A small model that predicts nearness at each pixel, trained from scratch.
Model: 3.03M parameters, 64-pixel images, arch resnet, depths [2, 2, 3, 2], widths [64, 96, 144, 208].
Training: muon at rate 0.0016, 17200 steps.
Data: 195000 training examples, 5.6 epochs.
Rows from block 3 of a small model that predicts nearness at each pixel, named by matrix and row number. Rows with one number belong to one channel. Each number is 50 + 12 x the weight over its row's rms, rounded and kept within 0 to 99. All counts start at 0.
After each channel's rows are labels from the 100 images, of 14976, where the channel reaches its highest value: "top examples" is what is common among them. Only what is clearly more common there than usual is listed. The data: rendered scenes of coloured solids on a plain floor. In brackets: how many of the 100.
# convs0: first 3x3 conv (model.blocks.3.convs.0.weight, 96x96x3x3, each kernel summed), inputs 0-95
# convs1: second 3x3 conv (model.blocks.3.convs.1.weight, 96x96x3x3, transposed, each kernel summed), outputs 0-95

convs0.49:48 50 48 51 64 50 49 49 50 50 49 52 51 99 50 50 50 90 50 50 48 48 50 54 18 60 51 50 52 50 87 50 50 50 51 50 50 53 61 52 41 50 63 21 50 14 48 50 50 50 50 50 50 50 47 50 50 50 45 61 50 54 50 63 49 50 50 50 43 63 50 50 50 49 50 42 50 50 08 50 54 50 50 56 72 50 50 50 46 50 43 63 50 50 50 50
convs1.49:39 74 47 49 49 37 47 50 70 50 50 48 50 77 50 47 52 29 50 50 46 58 50 64 81 48 49 49 51 51 14 50 49 50 98 49 50 49 85 36 41 50 60 29 58 49 54 43 49 50 50 50 51 46 50 50 21 50 30 50 48 51 50 43 44 50 49 51 52 54 50 16 48 49 45 43 50 43 50 43 48 88 50 53 49 51 50 50 57 49 47 52 47 43 46 50
top examples: light from the left (51); torus (32)

convs0.74:46 50 50 50 64 50 50 48 50 49 50 50 63 50 50 50 50 49 50 50 45 46 50 51 51 50 53 50 51 50 45 50 50 50 50 50 50 50 60 50 51 50 50 39 50 50 49 42 50 50 50 50 50 50 50 50 50 50 48 47 50 54 50 00 48 50 50 50 53 50 50 50 50 50 50 13 50 50 52 50 50 50 50 50 50 50 50 50 15 47 46 50 50 50 50 50
convs1.74:50 51 50 50 50 50 50 44 50 50 50 50 50 50 50 50 49 50 50 50 49 50 50 50 50 50 50 50 50 50 50 50 51 50 50 50 50 49 99 50 49 50 50 50 49 50 49 50 46 50 50 50 50 50 50 50 50 50 50 87 50 99 66 51 45 50 48 51 50 50 50 50 50 50 50 49 50 50 50 49 50 50 50 50 50 50 50 50 64 50 50 50 74 49 50 50
top examples: octahedron (68); largest object: octahedron (34)

convs0.19:69 50 51 81 48 50 62 50 50 51 51 50 24 38 50 50 50 51 50 50 50 50 50 22 50 50 64 50 56 50 52 50 50 50 50 50 50 54 50 59 47 50 50 32 50 64 00 50 50 50 51 50 50 50 50 50 50 50 71 50 50 50 50 47 57 50 50 50 56 50 50 50 50 47 50 50 50 50 43 50 44 50 50 38 53 50 50 50 50 52 29 49 50 50 50 50
convs1.19:50 48 50 50 50 50 50 50 50 50 50 50 50 49 50 52 50 50 50 50 50 50 50 51 50 50 50 51 50 99 50 50 51 48 50 99 50 47 50 31 50 50 50 50 50 50 50 50 50 50 24 50 50 50 50 50 50 50 50 50 50 50 50 50 29 47 48 50 50 50 50 49 66 47 50 50 50 50 50 50 42 50 50 48 52 50 52 50 50 51 51 50 49 50 50 50
top examples: tube (46); cylinder (38)

convs0.87:52 51 85 09 50 50 50 50 50 59 50 50 50 50 50 50 50 50 50 49 51 51 50 50 40 49 52 50 26 50 50 50 50 50 12 48 50 50 87 50 77 50 53 49 50 00 30 53 50 50 50 50 50 50 49 50 50 50 51 51 50 28 50 58 48 50 50 66 49 54 50 50 50 38 50 33 50 50 48 50 51 50 50 50 51 50 50 50 44 50 49 49 50 50 14 50
convs1.87:50 54 54 50 50 54 50 50 49 30 51 50 50 50 50 51 48 51 99 99 50 38 50 50 50 51 50 50 52 50 50 56 51 57 47 50 50 50 38 98 50 50 52 50 50 45 50 50 50 50 51 50 50 52 50 50 50 50 51 51 61 44 50 51 51 49 62 67 48 45 50 50 50 50 54 52 50 49 50 50 50 52 50 50 51 50 94 50 50 54 50 49 50 51 49 50
top examples: light from the left (74)

convs0.65:49 50 53 50 53 50 50 50 50 51 49 50 49 50 50 50 50 50 50 50 50 50 50 50 34 50 51 50 57 50 30 50 50 50 61 50 50 50 51 51 51 50 51 50 50 55 53 27 50 50 50 50 50 50 53 50 50 50 50 40 50 67 50 60 51 50 50 52 08 50 50 50 50 50 50 99 50 50 00 50 49 50 50 50 50 50 50 50 49 51 50 79 50 50 50 50
convs1.65:55 41 53 50 42 47 81 50 48 02 52 39 50 50 55 50 42 50 46 48 50 94 50 43 58 50 43 59 43 43 47 40 49 70 67 49 50 50 80 61 50 50 66 50 59 28 50 57 50 47 50 50 54 42 42 50 51 50 50 48 44 34 51 07 50 50 53 20 49 50 50 49 50 50 53 46 50 50 75 83 50 42 50 50 50 54 49 52 49 50 35 42 50 49 52 50
top examples: light from behind the camera (53); octahedron (33)

convs0.30:48 50 53 47 00 50 50 39 50 49 50 49 68 51 50 50 50 48 49 50 51 50 50 50 13 50 55 50 34 50 28 50 50 50 51 50 50 48 20 78 50 50 55 56 50 81 09 50 50 50 50 50 50 50 50 50 50 50 66 76 50 45 50 39 50 50 86 53 49 63 50 50 50 31 54 36 50 50 45 50 47 50 50 48 50 50 50 50 32 57 50 50 51 50 49 50
convs1.30:50 62 50 50 50 50 50 50 49 50 50 25 41 49 50 51 50 50 63 51 50 50 50 50 50 51 28 50 79 48 56 50 49 50 50 50 50 52 52 50 50 50 50 50 50 32 44 50 50 50 49 50 51 50 50 50 54 50 51 54 50 51 49 50 53 54 99 50 50 55 50 50 49 50 51 50 50 50 49 53 48 50 50 50 40 58 50 50 46 51 50 50 99 50 50 50
top examples: tube (52); cylinder (34); largest object: tube (34)

convs0.69:52 50 52 50 50 50 50 50 50 53 50 50 51 58 50 50 50 50 50 50 44 46 50 51 35 50 50 50 42 50 61 50 50 50 52 50 50 50 40 49 51 50 55 50 50 41 47 54 50 50 50 50 50 50 49 50 50 50 50 50 50 51 50 00 49 50 50 50 40 49 50 50 50 50 48 79 50 50 33 50 50 49 50 46 46 50 50 50 00 50 47 49 54 50 50 50
convs1.69:51 50 53 50 63 50 54 50 51 50 50 50 50 50 68 50 50 50 47 49 61 42 50 62 99 50 50 49 49 50 49 50 51 47 56 50 50 50 83 50 52 50 57 50 50 49 81 44 51 50 50 50 50 53 51 50 50 50 49 50 50 99 65 50 50 50 50 51 99 50 50 50 50 50 49 51 50 48 50 38 50 50 50 50 51 50 50 50 77 49 50 51 54 49 49 50
top examples: light from behind the camera (74)

convs0.78:45 50 65 35 45 50 50 61 50 50 50 50 13 50 50 50 50 51 50 50 50 50 50 50 61 56 47 50 47 50 50 50 50 50 49 50 50 50 42 49 49 50 25 19 50 51 50 61 50 50 51 50 50 50 49 50 50 50 47 46 50 49 50 51 51 50 50 50 49 48 50 50 50 47 50 51 50 50 38 50 48 50 50 51 20 50 50 50 00 48 48 50 50 50 50 50
convs1.78:50 64 51 50 49 50 50 99 52 50 53 53 50 51 50 55 50 67 50 50 50 49 50 61 55 52 53 48 47 53 50 50 82 56 49 53 50 91 49 52 56 50 57 50 45 49 50 57 52 50 70 50 52 50 50 50 51 50 52 77 50 50 50 53 49 51 51 50 50 51 50 65 95 51 76 51 50 50 95 50 57 50 50 88 48 50 50 50 51 50 50 50 49 61 49 50
top examples: tube (41)

convs0.41:00 50 50 46 56 51 50 50 50 50 50 50 50 52 50 50 50 49 50 50 50 50 50 50 41 50 50 50 67 50 49 50 50 50 67 50 50 50 49 36 38 50 58 50 50 65 50 51 50 50 50 50 50 50 64 50 50 50 00 49 50 21 50 45 62 50 50 50 29 50 50 50 50 50 50 56 50 54 57 50 48 50 50 40 46 50 50 50 49 50 50 56 50 50 50 50
convs1.41:21 50 50 50 50 46 51 50 51 50 99 50 50 50 23 50 46 50 46 56 49 52 50 50 51 49 51 48 49 50 50 49 48 62 13 50 50 50 50 68 50 50 54 50 49 50 50 50 50 50 50 50 51 62 48 50 51 50 50 50 89 50 51 48 50 50 50 50 64 50 50 50 50 50 50 49 50 50 50 59 50 58 50 50 50 53 50 49 50 50 50 00 51 51 50 50
top examples: octahedron (31)

convs0.39:54 50 89 52 00 56 50 50 50 51 14 54 61 59 50 50 50 52 50 50 52 50 50 40 83 56 65 50 48 50 55 50 50 50 55 50 50 53 50 53 56 50 51 63 50 48 58 53 50 50 51 50 50 50 73 50 50 50 59 48 50 51 50 60 50 50 50 50 51 56 50 50 51 45 50 50 50 51 41 50 51 50 50 46 97 50 50 50 50 77 49 50 50 50 32 50
convs1.39:51 50 30 49 50 50 50 50 49 52 45 49 31 50 50 41 50 50 50 50 50 50 50 56 51 51 50 53 51 42 50 50 50 46 51 52 50 48 50 50 53 50 56 50 48 50 50 49 50 50 56 50 50 50 50 50 49 50 51 51 18 50 50 52 50 40 50 50 50 54 50 57 50 51 50 50 50 49 22 43 48 50 50 48 00 50 50 51 50 49 50 50 50 50 52 50
top examples: tube (48)

convs0.4:50 50 50 47 18 50 50 50 50 50 50 49 06 50 50 50 50 48 50 50 50 50 50 33 44 50 52 50 68 50 44 50 50 50 50 50 50 50 60 60 53 50 66 32 50 49 46 50 50 50 50 50 50 50 50 50 50 50 49 41 50 39 50 49 70 50 50 50 51 54 50 50 50 50 50 49 50 50 94 50 54 50 50 54 39 50 50 50 49 99 91 50 50 50 51 50
convs1.4:50 99 44 50 55 49 50 44 50 51 31 53 00 51 50 47 50 50 50 48 50 50 50 53 50 44 49 49 44 29 52 50 49 43 50 50 50 44 51 50 61 50 50 47 31 54 06 52 50 50 36 50 50 50 50 50 49 50 48 53 50 47 50 49 46 75 37 50 50 53 50 49 50 41 39 48 32 49 28 40 48 50 50 43 23 51 50 51 71 50 53 50 49 51 48 50
top examples: tube (62); cylinder (30); largest object: tube (27)

convs0.93:55 50 51 49 23 50 50 50 50 50 50 50 50 50 50 50 50 54 50 50 40 63 50 50 00 78 51 50 34 50 57 50 50 50 17 50 50 50 30 44 13 50 51 31 50 52 45 51 50 50 50 50 50 50 50 50 50 50 50 40 50 53 50 72 47 50 50 87 50 24 50 50 50 49 51 44 50 50 20 50 49 50 50 50 48 50 50 50 28 48 50 45 50 50 50 50
convs1.93:52 53 49 50 99 50 50 47 50 50 48 50 50 50 50 50 42 50 50 49 49 44 50 50 44 48 50 50 50 50 48 50 50 50 56 50 50 50 48 50 34 50 45 50 50 99 50 50 54 47 50 50 50 50 50 50 50 50 50 50 50 46 99 46 50 50 50 87 04 48 50 50 50 50 50 50 50 35 50 51 50 50 50 52 50 50 50 50 50 50 50 51 50 49 50 50
top examples: chain link (32)

convs0.86:49 50 51 50 48 50 50 50 50 50 49 53 53 50 50 50 50 46 50 50 50 51 50 50 99 55 49 50 51 50 50 50 50 50 51 50 50 50 67 50 50 50 57 51 50 44 52 73 50 50 56 50 50 50 50 50 50 50 49 54 50 48 50 63 60 50 50 50 50 50 50 50 50 50 50 81 50 50 51 50 43 50 50 48 42 50 50 50 99 50 52 53 50 50 50 50
convs1.86:50 50 49 49 50 50 50 50 49 39 36 45 50 49 48 46 50 50 50 50 50 20 50 48 00 50 48 48 50 49 50 45 49 50 47 50 50 48 40 49 50 50 46 51 62 51 50 32 50 50 43 50 48 18 50 50 50 50 50 50 50 50 50 50 50 48 50 50 50 50 50 40 50 50 50 48 50 50 44 52 53 43 50 49 58 49 50 50 49 50 43 50 50 50 50 50
top examples: light from behind the camera (69); bowl (32); capsule (32)

convs0.61:41 48 82 50 49 50 50 51 50 51 50 50 48 50 50 50 50 46 50 51 50 50 50 26 67 51 49 50 67 50 54 50 50 55 50 49 50 43 95 55 68 50 50 54 50 29 48 50 50 50 50 50 50 50 50 50 50 50 00 64 50 00 50 36 52 50 50 50 56 49 50 50 50 49 29 34 50 50 05 50 44 51 50 47 46 50 50 50 50 42 66 54 50 50 49 50
convs1.61:50 55 30 49 50 45 50 54 36 88 49 50 50 50 49 53 40 50 47 75 50 50 50 50 45 50 53 51 52 51 50 50 34 51 50 49 50 39 48 49 50 50 50 46 50 46 43 49 68 50 52 50 60 52 50 50 99 50 50 50 30 44 50 45 32 37 65 56 50 61 50 48 45 50 55 49 50 50 45 99 50 19 50 50 51 54 48 60 48 48 49 49 76 51 50 50
top examples: octahedron (30)

convs0.50:50 50 89 48 49 50 50 52 50 50 46 50 42 49 50 50 50 51 50 67 50 50 50 00 53 52 63 50 48 50 50 50 50 50 50 50 50 99 50 17 50 50 49 45 50 48 20 50 50 50 86 50 50 50 50 50 50 50 69 51 50 50 50 51 46 50 50 50 50 51 50 50 50 59 50 50 50 50 46 50 52 50 50 66 17 50 50 50 50 36 47 50 50 50 47 50
convs1.50:50 40 50 45 50 50 50 56 51 51 49 50 12 46 50 41 50 39 50 50 49 50 50 55 50 46 54 49 50 34 18 50 63 52 50 79 50 36 50 50 49 50 50 63 50 50 49 49 52 50 99 50 50 50 50 50 51 50 41 49 50 50 50 51 48 79 51 50 50 53 50 47 51 43 51 50 50 50 50 50 51 50 50 84 21 49 45 50 44 43 46 50 46 50 54 50
top examples: tube (48); largest object: tube (37); spring (29)